Weights of a small masked image model.
Data: trained on larger renderings of crowded toy scenes, 113.2 epochs.
Rows from block 7 of a small masked image model, named by matrix and row number. Rows with one number within an expert belong to one neuron, the router's apart. Each number is 200 + 30 x the weight over its row's rms, rounded and kept within 0 to 999. All counts start at 0.
Before each expert's rows are labels from the 100 images, of 14848, where the router gives the expert most weight on average: "patch colour" is the nearest of a few named colours to the mean colour under the peak. Only what is clearly more common there than usual is listed. The data: larger renderings of crowded toy scenes.
# router: router (model.blocks.7.mlp.router.weight, 4x384), inputs 77-153
# up: expert up (model.blocks.7.mlp.up, 4x192x384), inputs 77-153
# down: expert down (model.blocks.7.mlp.down, 4x384x192, transposed), outputs 77-153

# expert 1
patch colour: white; cyan
router.1,215,223,202,210,205,218,189,248,197,217,182,208,228,226,223,185,197,217,196,167,190,161,216,193,222,185,218,226,186,147,215,193,212,245,192,208,184,159,176,179,189,114,201,222,265,185,194,171,203,203,186,170,197,139,173,234,202,192,137,175,176,209,192,216,202,221,190,219,219,183,252,161,181,169,215,235,204
up.0,176,219,275,162,204,194,238,203,222,222,185,148,182,221,176,222,246,190,168,229,199,164,218,217,223,207,154,177,210,205,224,224,179,240,256,217,208,120,210,176,222,206,236,218,233,181,183,211,190,186,221,183,202,173,164,223,234,186,174,229,165,251,183,202,216,168,196,238,212,203,228,238,199,169,221,205,239
down.0,215,211,215,232,186,195,241,267,196,226,216,256,155,200,243,206,217,167,196,182,237,201,225,221,200,217,169,205,187,162,212,223,183,208,169,184,260,215,208,218,124,210,214,183,200,146,217,241,170,193,164,212,188,207,234,212,152,147,153,200,206,222,154,178,203,212,231,220,173,211,190,290,246,135,180,185,174
up.1,218,233,151,210,176,212,188,231,165,197,188,192,222,210,151,181,161,232,179,217,220,227,197,205,205,171,183,239,180,160,198,221,190,207,203,196,149,185,191,186,167,224,185,205,186,207,210,187,204,145,196,114,208,297,164,213,138,185,173,206,159,195,162,222,238,274,225,197,228,206,217,233,187,214,257,201,208
down.1,219,214,214,211,145,168,186,193,237,197,179,189,214,198,251,195,197,150,217,163,219,214,213,218,212,193,225,253,188,211,142,170,196,243,207,203,186,174,202,216,282,210,177,170,225,148,225,212,192,254,185,288,207,232,149,238,198,216,178,195,224,189,194,231,243,172,171,185,170,233,247,207,217,173,170,215,171
up.2,211,207,209,259,214,223,218,156,182,205,199,182,193,221,211,169,173,177,225,214,233,131,171,229,163,193,248,217,212,202,197,204,200,173,202,211,212,233,170,207,220,189,161,160,207,228,193,187,189,205,242,180,233,265,176,229,185,211,181,174,189,248,185,209,158,203,229,186,182,161,167,162,226,188,186,145,187
down.2,225,208,191,222,192,203,172,191,230,231,184,193,196,132,200,174,188,198,253,179,189,167,231,231,210,182,214,236,196,163,192,218,194,164,175,159,170,251,215,197,173,160,209,215,217,229,214,256,152,173,215,159,196,198,201,202,230,201,187,211,191,209,182,247,195,208,199,187,169,218,187,186,201,152,183,162,195
up.3,205,202,176,189,183,161,232,132,157,135,174,213,198,160,203,212,192,211,227,245,224,215,139,209,192,198,191,165,202,190,179,186,181,239,183,191,214,199,248,194,237,233,139,203,237,155,224,246,150,236,169,199,279,190,162,208,246,210,214,203,204,225,275,192,216,214,208,208,192,201,213,220,233,210,224,214,171
down.3,214,194,185,215,190,211,165,187,214,235,172,196,204,223,184,243,198,168,205,213,191,220,206,211,283,158,252,184,215,229,202,189,203,187,192,196,175,192,158,174,218,180,185,207,189,218,214,187,223,230,228,186,200,203,215,224,145,175,209,203,162,169,245,203,217,201,182,217,222,218,226,202,206,228,181,208,199
up.4,267,199,244,221,188,159,175,187,142,236,185,162,187,243,210,186,170,176,195,173,187,224,183,186,233,237,172,179,198,137,135,242,150,213,216,235,200,192,223,177,230,228,214,193,180,177,208,206,245,203,203,166,179,204,211,171,172,215,264,169,196,197,244,191,165,165,231,161,153,178,168,158,233,189,202,154,206
down.4,189,192,249,154,183,197,120,198,259,216,144,207,250,160,173,175,165,196,184,235,187,222,256,232,233,208,209,187,196,190,187,138,218,213,226,188,233,228,222,196,200,187,196,134,207,182,233,175,208,219,229,223,202,221,181,213,159,211,222,204,191,183,198,155,212,154,126,158,198,199,178,269,168,176,171,192,186
up.5,133,207,242,207,188,202,215,192,205,214,214,199,221,200,168,160,259,202,185,203,170,197,205,228,215,211,138,202,209,213,206,159,235,232,234,176,163,199,179,166,165,189,183,188,146,170,172,245,190,226,193,231,228,202,171,196,197,216,177,205,251,192,207,181,183,154,220,228,184,190,202,214,196,160,178,178,207
down.5,205,194,177,188,170,219,162,183,217,167,157,215,205,131,214,190,200,187,214,196,175,190,234,151,201,177,227,198,210,238,219,212,178,252,228,156,219,258,309,205,196,173,188,263,175,182,247,216,241,242,151,274,168,217,207,213,198,198,236,224,246,183,178,249,197,217,231,201,185,243,202,212,212,169,212,176,233
up.6,161,203,205,197,185,191,193,191,194,241,238,181,206,170,230,200,210,190,199,261,193,194,230,222,201,246,215,170,213,186,210,150,194,101,226,231,211,246,189,208,251,234,216,235,195,151,199,232,203,234,201,200,178,193,206,191,258,203,227,147,222,174,197,217,157,178,205,181,240,241,186,258,207,241,190,215,184
down.6,224,224,211,229,169,242,223,190,216,220,188,215,222,165,205,163,175,222,229,187,191,120,212,237,145,187,162,218,176,182,218,238,225,193,228,210,185,243,150,113,203,242,209,223,197,200,195,161,206,265,278,191,195,202,142,233,216,186,212,214,263,238,174,155,205,171,164,183,201,212,178,177,232,150,189,192,205
up.7,203,230,205,265,235,152,196,155,229,169,196,195,178,158,171,200,200,202,151,199,179,192,204,214,203,205,185,232,168,225,175,235,210,136,205,205,263,199,257,243,282,287,248,185,231,170,239,176,140,196,216,233,193,196,140,222,245,213,265,198,160,209,155,194,219,162,233,179,204,206,151,185,203,181,204,190,198
down.7,246,224,225,146,195,164,237,244,190,213,186,219,242,218,186,188,223,249,182,165,255,200,210,208,202,199,135,215,163,188,213,236,248,201,218,200,174,232,167,170,250,187,183,254,136,220,222,253,179,162,209,183,235,170,142,208,132,227,228,198,174,138,182,175,201,203,201,148,156,144,220,187,175,188,189,220,209
up.8,192,205,162,230,270,222,251,211,256,152,257,241,249,216,219,237,191,197,200,218,212,237,205,235,179,228,166,205,197,175,174,191,198,190,212,247,186,179,273,253,236,230,199,248,196,214,231,191,173,158,241,200,150,170,206,233,159,180,198,161,212,160,228,229,205,220,200,193,243,205,158,183,170,220,246,211,185
down.8,218,195,177,198,179,164,188,211,219,196,183,198,198,194,194,203,199,198,198,205,206,197,178,199,156,176,240,155,195,203,231,219,184,191,230,187,186,234,157,171,204,241,193,220,175,212,175,232,175,238,185,208,212,192,172,261,201,224,248,207,211,230,147,174,227,176,245,167,168,167,181,235,242,212,227,213,212
up.9,251,208,168,203,185,220,230,197,248,215,183,213,176,197,176,212,270,212,208,144,194,189,187,211,117,147,170,147,201,201,204,238,225,212,183,212,179,207,209,216,142,208,235,211,173,187,239,201,198,220,258,202,215,196,225,194,252,205,184,215,212,233,206,197,197,173,195,198,252,203,255,204,241,168,203,230,197
down.9,204,213,182,237,191,172,139,161,219,194,142,209,194,199,222,228,164,244,210,160,215,181,170,232,199,162,143,202,186,194,210,174,216,165,254,173,203,174,179,229,201,179,128,199,203,215,182,202,195,177,173,159,239,211,203,232,191,250,233,229,200,182,204,167,202,212,149,156,133,238,105,180,200,221,178,165,142
up.10,207,214,265,202,235,190,219,192,147,185,234,207,188,175,198,224,239,242,233,245,186,172,213,212,175,173,236,206,181,203,230,267,162,221,233,238,190,197,208,243,251,172,151,190,194,250,183,218,166,196,201,188,195,195,186,204,206,222,256,229,220,202,204,193,211,198,217,199,237,224,150,192,175,223,165,175,224
down.10,223,199,222,280,219,116,198,235,160,205,189,208,218,137,216,205,198,206,227,194,188,229,262,135,259,216,159,168,195,172,179,212,205,196,255,202,141,215,156,227,193,202,183,192,176,227,213,181,184,191,261,168,177,204,176,177,168,262,238,183,243,188,202,175,211,190,223,173,180,253,200,208,153,224,238,211,196
up.11,223,287,180,255,248,191,198,153,215,171,185,150,177,215,264,158,215,242,187,179,192,153,187,200,189,178,193,188,110,208,154,161,162,220,184,178,229,233,207,177,151,210,206,209,194,196,240,198,193,192,179,174,213,168,224,220,170,207,170,201,185,235,197,167,201,229,196,211,181,129,233,147,168,172,220,220,190
down.11,213,192,208,219,180,180,200,296,215,259,225,171,150,183,203,203,242,234,190,185,242,203,199,141,207,213,144,229,184,207,186,188,224,167,238,203,186,140,172,223,207,218,192,171,202,210,178,221,225,241,171,227,167,225,174,206,162,196,214,180,216,208,162,223,201,167,209,150,239,243,286,202,191,221,148,268,190
up.12,197,172,236,210,183,198,211,220,190,219,156,254,189,247,161,215,210,163,204,236,236,268,199,216,201,199,216,161,222,205,169,239,168,163,253,193,236,199,185,175,159,179,214,226,246,241,187,243,203,186,221,201,198,253,164,226,148,179,199,197,223,224,178,168,250,141,206,187,187,253,181,174,248,189,198,157,188
down.12,169,224,141,200,191,160,180,190,239,208,144,161,203,189,134,202,176,178,177,233,152,190,183,169,200,285,203,167,171,188,189,220,241,220,191,147,196,232,210,183,207,173,216,219,205,176,201,184,143,208,167,179,251,165,123,231,237,195,157,242,185,190,219,227,200,189,176,208,201,200,162,211,196,162,170,171,196
up.13,210,151,159,167,182,216,207,194,190,216,165,231,219,176,233,231,187,207,241,177,189,242,180,197,200,255,178,224,244,134,173,197,233,258,193,168,189,200,204,139,136,201,162,238,201,204,207,192,174,196,199,222,217,156,208,236,263,189,172,176,219,171,232,204,193,183,202,177,224,247,109,212,180,187,168,269,235
down.13,178,192,193,230,229,190,176,181,193,240,185,193,189,200,159,199,171,244,205,241,188,171,167,238,200,224,214,163,204,242,281,243,193,171,201,187,209,172,187,223,177,193,225,230,238,199,214,167,210,158,207,165,202,192,202,150,212,216,202,216,166,185,205,142,188,224,171,207,182,191,106,168,186,200,193,177,186

# expert 2
patch colour: orange
router.2,190,60,182,186,221,231,224,224,210,213,191,223,186,181,202,193,193,233,211,214,209,243,187,219,212,230,192,190,298,224,222,154,205,191,203,218,218,219,200,227,215,135,216,167,200,236,154,178,155,214,201,221,197,265,178,181,172,187,281,193,224,193,203,197,169,146,130,170,235,227,206,243,201,236,187,204,217
up.0,175,239,261,235,189,233,155,299,151,249,152,205,160,205,201,187,248,151,224,134,199,218,250,172,231,152,151,186,123,220,187,202,210,183,179,193,208,172,215,205,198,186,211,258,216,215,209,182,187,198,248,205,164,197,243,241,173,174,233,249,196,167,209,257,271,220,223,147,196,196,188,185,209,226,198,237,167
down.0,221,218,209,189,201,163,164,215,198,164,166,186,214,212,175,217,131,169,216,227,169,200,190,294,172,194,219,215,191,200,173,211,205,189,156,195,216,191,185,185,222,185,202,139,215,197,184,175,135,193,206,241,197,171,152,206,193,205,182,182,230,192,190,181,179,201,125,192,198,215,207,200,215,211,157,234,207
up.1,200,214,188,119,155,186,177,174,230,198,173,240,206,238,244,248,160,235,207,190,251,162,128,197,164,199,206,243,198,218,261,238,209,228,178,158,162,184,191,234,202,207,206,170,226,139,186,243,269,196,143,195,150,205,194,236,244,204,230,193,256,187,143,216,201,208,214,237,180,211,187,188,189,139,212,198,204
down.1,213,187,177,299,183,191,157,227,193,250,235,155,186,216,211,228,241,253,187,170,184,190,250,192,238,221,237,195,216,208,151,203,271,217,188,235,209,190,208,218,231,195,219,187,206,245,214,151,193,210,192,203,213,201,218,204,157,242,159,165,175,152,167,155,204,203,236,156,181,179,128,214,204,241,169,253,158
up.2,237,212,198,181,228,168,229,198,164,183,217,222,212,196,170,224,254,218,197,240,210,109,225,195,241,171,224,137,180,207,173,279,158,218,227,253,190,168,193,200,279,174,238,175,169,186,161,219,184,130,188,131,211,197,176,179,211,219,211,192,234,180,194,196,148,219,218,211,197,173,173,190,169,167,238,175,181
down.2,260,206,195,254,198,215,210,200,180,245,193,156,204,123,170,182,179,199,200,182,193,176,223,152,190,161,231,188,189,204,184,204,171,258,245,283,177,210,195,223,196,230,184,206,235,230,235,211,195,216,280,189,183,207,186,188,190,224,218,190,221,175,151,173,190,234,217,217,213,213,232,201,152,224,251,217,200
up.3,197,254,185,247,219,206,131,171,219,160,197,166,182,206,173,210,204,203,184,228,211,219,198,207,218,169,178,208,137,226,229,222,191,155,195,173,249,236,169,167,208,193,220,204,212,179,244,186,177,187,224,219,232,187,197,201,199,217,161,227,179,153,164,147,240,190,231,186,172,198,206,200,218,190,239,199,217
down.3,281,218,200,165,193,215,227,203,163,248,170,238,234,170,192,206,231,130,210,164,188,224,220,235,224,200,181,174,175,191,159,206,168,252,191,183,201,182,197,215,190,138,189,228,222,189,227,215,180,209,221,233,220,190,235,158,185,145,215,259,205,208,196,227,245,143,225,143,194,171,171,225,185,165,224,202,225
up.4,176,208,231,212,164,171,184,191,191,204,233,142,254,135,240,220,227,217,200,238,139,257,183,206,216,164,190,230,204,155,193,237,157,204,258,205,177,145,196,230,201,209,206,195,192,211,207,216,158,233,167,168,192,204,244,184,216,205,207,169,228,213,198,224,190,245,216,221,228,184,186,227,199,272,173,169,165
down.4,256,144,191,180,141,195,165,186,232,213,230,178,156,190,229,236,218,223,229,199,228,158,236,198,199,221,204,132,258,270,224,242,211,207,195,179,192,247,195,169,182,202,216,187,218,203,190,205,256,212,269,180,145,224,211,207,248,240,212,213,226,235,155,195,182,150,182,221,194,261,189,208,160,193,189,193,197
up.5,205,205,192,159,278,191,151,194,206,192,208,269,202,246,175,119,166,220,209,204,214,196,200,206,167,185,194,230,189,163,178,206,233,163,236,233,174,224,177,246,222,255,215,221,203,185,177,153,211,143,195,177,172,201,215,219,174,211,213,152,214,153,148,209,187,233,183,199,167,183,200,202,210,237,244,196,205
down.5,177,123,173,188,182,238,219,195,233,219,190,161,183,187,157,173,151,194,236,213,193,235,202,207,232,221,230,171,286,196,211,184,162,205,191,216,183,171,201,204,184,208,166,185,182,200,180,186,195,202,202,195,191,258,165,217,223,161,199,218,186,160,182,167,224,204,160,225,206,182,194,180,195,214,184,177,187
up.6,167,260,211,211,233,204,179,179,178,181,223,185,175,174,183,198,218,231,201,171,237,172,217,221,169,161,210,157,143,221,229,247,201,174,199,255,134,199,190,183,193,214,159,168,189,181,210,246,143,209,202,203,207,198,200,219,249,224,197,197,183,226,214,162,201,172,287,176,225,164,170,159,172,129,206,206,229
down.6,211,210,149,264,206,198,195,163,191,195,145,238,175,147,161,240,223,257,176,199,212,202,215,189,204,139,175,169,195,159,211,219,229,205,244,189,163,179,172,169,179,169,174,211,208,259,241,227,122,230,226,175,145,221,178,192,205,214,228,248,239,228,163,149,195,196,157,199,188,191,231,239,181,228,195,248,194
up.7,171,204,192,205,184,209,230,182,175,200,191,106,130,172,244,221,204,189,194,209,207,236,216,184,221,207,184,157,222,285,217,305,198,161,179,213,176,177,221,150,182,215,190,179,178,248,220,190,199,235,245,146,171,186,210,207,224,206,231,259,199,177,231,224,213,134,185,223,212,261,202,178,189,241,204,233,176
down.7,225,218,216,201,154,199,156,181,212,246,176,181,231,223,209,264,120,208,240,209,142,165,204,244,246,165,182,210,186,175,169,219,150,153,187,219,152,154,192,189,220,190,244,192,195,224,282,205,145,185,231,198,221,168,161,172,225,184,188,182,210,191,239,240,219,182,172,210,168,167,183,196,205,225,150,176,223
up.8,205,234,169,101,155,188,218,121,186,163,224,177,170,248,229,202,182,198,181,214,198,142,175,206,156,166,195,198,172,271,204,169,194,198,196,229,184,196,164,146,220,184,169,226,153,240,125,217,170,193,197,191,198,201,187,174,211,254,219,221,249,192,130,181,190,212,153,179,182,214,236,210,171,231,209,201,180
down.8,236,161,150,262,184,134,155,185,194,142,198,132,191,168,213,229,190,255,196,200,212,200,234,111,190,210,169,178,243,170,153,223,207,230,202,218,172,172,201,219,190,185,212,249,238,215,233,226,201,207,211,203,177,183,189,170,200,287,189,178,211,221,245,212,231,164,219,200,167,205,185,221,171,207,239,221,202
up.9,199,191,171,201,219,181,171,206,195,228,189,175,148,174,251,243,214,188,214,274,214,202,162,187,214,164,178,192,200,270,190,243,245,210,195,190,244,189,172,206,166,202,265,160,167,220,192,203,193,204,227,177,160,177,134,257,174,230,167,186,226,127,195,139,165,182,197,181,212,231,224,191,219,131,229,181,211
down.9,226,186,197,228,206,255,252,214,209,243,174,174,262,160,190,229,163,190,225,193,156,216,244,200,243,198,222,212,202,144,205,147,195,202,193,205,195,213,209,199,149,193,170,179,227,207,211,179,256,222,239,243,197,186,177,211,222,221,235,240,251,245,180,253,148,171,178,151,179,188,223,175,203,202,193,225,188
up.10,204,207,231,201,197,174,183,205,236,221,188,219,217,222,204,239,290,199,223,180,197,201,179,228,216,162,258,180,177,230,198,207,202,186,194,246,162,179,193,184,212,239,249,199,179,253,164,195,194,170,204,228,243,198,231,218,130,212,196,194,191,250,198,210,198,211,226,147,167,188,245,240,208,192,189,207,174
down.10,235,194,216,143,244,135,226,204,224,203,165,215,223,159,171,205,207,183,191,266,196,197,204,190,285,212,195,182,191,211,222,241,175,194,215,205,274,236,221,220,170,240,209,214,210,200,189,177,163,201,184,141,227,196,172,205,214,184,190,222,196,207,202,231,190,208,194,231,240,203,284,196,143,175,140,203,244
up.11,167,202,201,223,240,184,160,203,241,211,213,138,180,171,251,162,215,187,170,165,181,170,235,207,138,208,177,213,211,224,191,219,192,193,192,240,214,199,202,232,225,199,185,214,204,216,216,208,175,201,210,205,199,213,164,232,234,205,208,138,205,134,240,209,229,156,175,211,205,215,218,228,216,225,185,201,188
down.11,177,218,198,217,186,220,214,158,237,226,197,205,160,181,191,218,197,207,233,197,196,226,187,221,154,183,232,232,177,206,187,149,203,218,219,231,197,180,245,238,186,227,146,196,223,196,218,196,232,191,203,266,152,195,137,241,218,173,242,199,202,182,186,124,168,254,220,220,224,204,226,184,210,163,190,213,178
up.12,207,220,182,175,253,204,189,195,238,178,181,242,202,232,234,183,176,218,211,185,218,187,121,214,195,183,184,230,187,207,193,224,206,189,208,229,186,231,166,180,202,222,216,175,203,202,151,204,216,164,153,179,221,186,174,191,246,198,195,114,217,125,102,170,175,167,217,161,211,169,188,185,222,171,231,201,212
down.12,221,151,141,194,183,228,205,201,238,180,241,176,161,232,162,206,206,243,186,204,252,194,224,217,182,159,218,177,256,187,215,221,208,205,195,164,212,182,194,168,210,165,197,255,205,245,190,251,158,233,215,209,181,260,156,253,200,179,196,230,208,173,178,152,218,190,132,205,162,207,204,205,180,227,212,207,205
up.13,241,214,139,206,199,204,167,211,152,198,186,182,190,186,224,245,182,235,223,210,207,198,201,206,199,155,164,144,188,216,208,209,212,189,198,223,220,131,191,154,161,210,167,172,143,208,193,225,210,195,193,178,151,239,222,242,224,195,181,187,257,226,161,208,229,236,209,134,255,223,203,201,200,185,193,174,172
down.13,226,217,213,212,140,154,187,209,198,213,137,156,177,229,172,196,220,101,245,158,196,218,205,205,218,255,204,200,185,196,161,184,202,245,191,211,196,210,182,187,232,271,202,155,231,193,149,230,179,240,184,246,208,195,173,227,218,194,230,202,229,162,229,194,166,212,173,153,147,222,231,195,200,197,157,221,247

# expert 0
patch colour: blue
router.0,181,324,193,187,177,221,187,139,191,200,213,182,196,193,169,216,166,217,197,232,149,189,180,214,197,182,197,194,115,222,233,208,196,167,221,166,215,213,256,239,198,147,177,226,243,182,242,224,208,175,206,228,214,205,235,229,211,170,214,210,211,198,215,188,216,264,209,257,136,180,184,216,222,211,197,185,219
up.0,208,173,217,222,256,170,238,215,210,213,204,156,227,185,168,219,235,249,190,203,204,222,173,229,213,158,198,238,233,174,152,187,264,209,262,199,200,236,149,191,210,221,182,235,255,213,210,199,159,214,210,174,168,217,148,194,204,205,165,211,139,208,177,188,196,225,120,217,257,239,245,238,201,211,195,178,192
down.0,226,199,184,176,193,224,214,308,174,223,176,176,164,174,212,178,214,175,162,230,239,235,235,182,203,182,207,219,190,203,169,182,177,149,164,168,150,230,153,201,222,255,190,156,197,192,186,151,167,214,213,158,213,190,134,189,207,214,200,178,172,177,222,237,171,164,148,214,263,240,183,172,174,221,229,206,216
up.1,226,236,149,173,146,217,228,154,204,223,210,225,174,175,166,244,148,229,196,166,196,163,151,210,196,187,215,187,178,218,172,210,168,164,194,190,148,253,156,181,215,199,93,256,184,200,176,254,218,181,202,211,234,204,223,191,207,206,208,204,246,234,231,226,274,286,226,194,230,197,254,208,169,246,207,220,206
down.1,268,209,204,225,225,136,170,204,177,123,178,247,197,179,222,209,214,163,204,155,234,176,214,248,200,205,186,242,190,171,142,192,253,188,205,233,240,162,199,183,210,178,171,148,226,144,175,160,182,187,187,181,247,207,185,207,175,220,159,202,195,179,225,200,195,144,194,173,195,262,213,217,192,123,137,166,159
up.2,211,253,225,198,257,195,157,170,186,168,209,198,209,279,169,152,167,225,169,225,200,191,151,202,210,206,222,216,137,189,211,178,204,218,193,181,199,187,237,185,209,165,231,217,224,195,244,210,224,204,189,191,215,203,195,214,156,206,163,184,164,201,167,181,173,262,180,234,180,143,215,189,222,204,240,141,178
down.2,242,239,211,226,173,199,241,216,197,188,236,164,151,212,217,222,266,184,234,173,195,214,195,196,176,159,156,162,155,228,184,225,144,199,181,211,197,186,169,191,193,211,220,201,169,250,208,218,166,205,203,236,185,194,200,213,206,187,239,210,220,216,244,214,246,198,202,197,210,230,274,187,177,245,219,212,216
up.3,223,180,198,270,149,198,212,221,234,179,224,244,242,191,216,160,204,188,174,207,164,176,243,202,187,256,190,200,204,211,152,196,225,190,215,246,151,185,186,214,191,236,211,200,149,188,204,163,235,204,260,211,245,182,173,184,232,201,159,196,222,215,175,174,197,169,170,237,202,204,189,144,188,161,209,235,206
down.3,213,283,197,148,194,215,205,229,210,221,198,153,211,241,210,196,240,235,203,177,213,254,180,181,232,210,224,217,130,191,191,202,262,175,176,185,236,242,182,221,220,234,223,211,217,183,175,194,218,230,170,202,211,163,197,212,187,214,205,238,183,193,175,197,216,163,204,133,207,153,209,249,174,210,203,255,201
up.4,206,226,219,200,182,199,179,203,187,198,186,213,231,216,245,176,237,192,149,194,264,180,170,245,132,179,146,239,168,216,170,180,256,215,267,237,246,194,216,185,178,251,202,178,241,239,238,146,203,185,237,171,180,214,198,183,184,211,185,206,233,204,163,201,201,213,164,235,157,164,228,205,207,163,209,194,200
down.4,235,231,219,226,196,220,211,313,240,160,166,235,239,212,183,193,165,193,219,181,196,167,163,169,217,239,174,219,162,223,179,204,190,162,229,164,179,201,241,188,154,244,166,243,207,219,197,246,208,189,223,195,208,231,200,182,211,253,203,204,196,235,212,179,232,246,207,203,207,232,170,184,195,191,212,177,173
up.5,196,208,202,196,229,257,181,170,183,256,166,158,203,195,228,241,184,216,207,188,179,221,190,178,169,176,235,189,220,132,206,192,215,150,167,184,215,246,226,204,209,167,216,242,288,210,215,237,268,238,176,179,163,244,213,208,175,160,241,190,182,175,243,204,229,181,199,169,195,226,227,205,198,183,206,204,209
down.5,215,205,204,205,187,164,161,207,214,173,177,215,196,189,166,207,203,176,263,191,204,189,216,299,198,192,194,174,192,202,165,213,228,184,189,175,205,183,191,191,192,190,156,164,210,192,222,197,131,180,229,220,223,208,126,225,202,212,186,225,228,209,198,203,234,215,146,195,176,219,200,228,238,228,157,208,190
up.6,207,185,196,229,186,172,232,187,193,217,179,248,196,192,224,220,186,177,159,213,173,220,152,210,212,175,189,212,203,221,200,153,167,224,252,209,227,123,218,252,233,157,250,164,213,181,145,198,179,214,186,258,227,206,181,182,221,215,201,186,215,218,170,143,181,196,207,265,191,211,179,155,249,217,188,129,211
down.6,190,209,210,261,183,164,189,259,184,222,144,187,233,192,198,257,195,144,206,246,162,208,202,232,245,237,207,209,189,228,216,189,167,204,195,196,140,238,278,170,187,218,224,190,236,204,263,196,181,134,162,188,199,183,120,140,244,229,199,234,182,206,157,162,206,199,127,190,174,211,173,182,210,234,211,164,194
up.7,180,219,192,132,232,225,180,139,198,220,181,188,182,161,257,182,234,234,206,140,205,196,238,191,190,159,252,176,208,203,178,195,147,143,197,185,143,232,177,230,212,211,169,209,190,169,219,233,184,203,244,217,197,201,245,224,241,223,209,191,246,194,267,250,228,201,225,188,210,263,227,247,186,211,187,187,207
down.7,220,221,222,257,198,201,119,207,179,202,162,248,185,221,192,228,240,237,212,179,197,212,252,265,233,238,214,236,182,175,156,191,254,171,204,180,250,157,214,181,187,181,203,174,245,206,237,187,188,208,224,191,199,217,202,218,166,203,192,182,230,219,154,193,202,158,203,139,187,264,220,228,201,160,179,243,174
up.8,199,212,218,198,224,214,165,192,228,185,216,221,234,225,165,128,216,165,172,215,190,162,221,228,224,199,169,201,183,195,157,212,303,198,250,203,255,178,180,228,188,263,202,195,211,217,180,160,201,215,194,163,217,227,171,208,222,208,195,173,241,202,184,171,128,235,187,241,154,193,235,188,225,176,202,180,224
down.8,147,214,170,197,194,185,180,203,218,164,207,197,186,247,193,189,226,226,241,202,216,226,187,220,228,213,195,201,198,203,150,199,193,162,187,184,208,210,188,196,193,206,201,204,237,202,181,192,208,189,211,149,169,265,216,184,200,240,180,181,204,240,213,193,174,255,176,227,229,202,200,200,220,234,161,187,203
up.9,220,231,138,213,231,202,190,191,231,195,225,196,184,239,203,166,208,226,229,239,229,217,147,212,149,168,149,188,150,187,221,196,180,245,183,207,196,220,236,128,192,208,219,169,181,219,200,175,154,244,204,207,166,197,220,219,247,214,225,264,205,198,209,205,162,201,216,154,209,195,182,118,210,239,234,206,184
down.9,202,148,238,199,198,188,203,239,164,254,168,205,170,171,193,186,186,203,189,201,208,207,208,177,199,208,251,172,234,191,177,210,210,206,227,190,186,236,181,184,214,241,256,155,223,174,184,257,254,232,203,216,160,231,216,203,167,224,262,210,240,220,227,221,188,178,209,169,196,199,155,236,174,191,233,207,220
up.10,175,195,218,254,212,214,250,140,201,178,194,168,192,249,161,224,225,190,184,197,202,224,211,214,218,238,256,139,202,228,216,229,230,212,177,250,195,236,180,151,205,215,238,184,216,176,153,206,204,172,217,246,209,192,256,199,187,200,161,179,228,211,183,193,152,170,210,136,172,207,217,215,243,188,225,149,188
down.10,199,214,223,181,197,168,217,184,196,214,154,187,179,234,222,176,202,211,238,216,205,174,167,213,213,162,217,147,196,222,220,240,172,190,149,217,207,149,211,161,244,255,204,212,140,233,162,211,119,187,191,217,184,183,181,182,177,216,231,167,154,214,185,230,251,218,175,188,204,188,156,205,193,275,146,234,182
up.11,163,203,204,206,185,204,185,165,178,168,235,187,150,177,158,163,270,187,215,195,205,198,239,258,166,173,213,202,201,160,200,213,191,168,232,219,248,222,134,147,202,200,225,216,182,197,171,257,209,237,246,231,214,196,219,191,276,236,200,171,216,254,258,230,198,172,216,187,237,177,173,232,155,192,191,155,244
down.11,211,211,204,162,236,195,206,167,174,202,177,261,231,202,223,251,205,217,206,161,251,182,211,159,190,183,252,189,181,190,158,230,221,240,189,182,164,178,177,336,168,173,230,193,262,201,174,192,222,214,217,194,217,191,213,181,235,169,151,169,176,168,173,203,253,211,178,176,172,212,255,220,172,213,195,209,170
up.12,147,177,161,234,156,172,187,157,254,176,211,203,179,151,188,222,264,191,208,197,196,200,184,213,145,251,219,167,216,222,217,207,235,249,251,167,184,197,190,172,219,225,205,206,91,228,195,190,231,249,251,227,181,188,206,143,193,210,219,226,185,202,275,234,155,169,197,227,222,178,191,155,208,200,157,203,245
down.12,196,245,107,193,218,240,168,176,250,215,208,210,223,161,183,219,203,191,275,203,205,202,270,97,178,253,140,210,140,202,275,212,248,160,195,198,202,173,173,203,188,164,215,183,199,166,201,251,193,197,184,172,192,165,176,188,262,247,231,172,242,193,155,164,199,187,186,206,175,174,205,247,152,171,185,191,174
up.13,226,256,175,210,216,184,217,176,184,203,183,137,223,236,216,177,195,212,219,191,109,185,176,189,194,199,243,163,157,206,212,214,205,171,186,173,202,185,190,167,207,199,222,208,183,220,178,186,212,201,177,213,257,166,190,171,210,207,175,233,210,200,224,219,197,155,172,195,198,151,262,225,181,198,176,177,200
down.13,209,190,165,130,235,143,161,195,249,226,139,144,193,172,148,179,179,193,201,179,168,177,211,194,218,220,179,213,202,188,217,210,214,145,230,206,274,204,226,196,195,262,191,191,153,230,175,147,207,195,209,193,175,217,195,202,200,235,186,214,211,228,186,208,176,141,115,197,286,152,238,227,191,203,158,199,169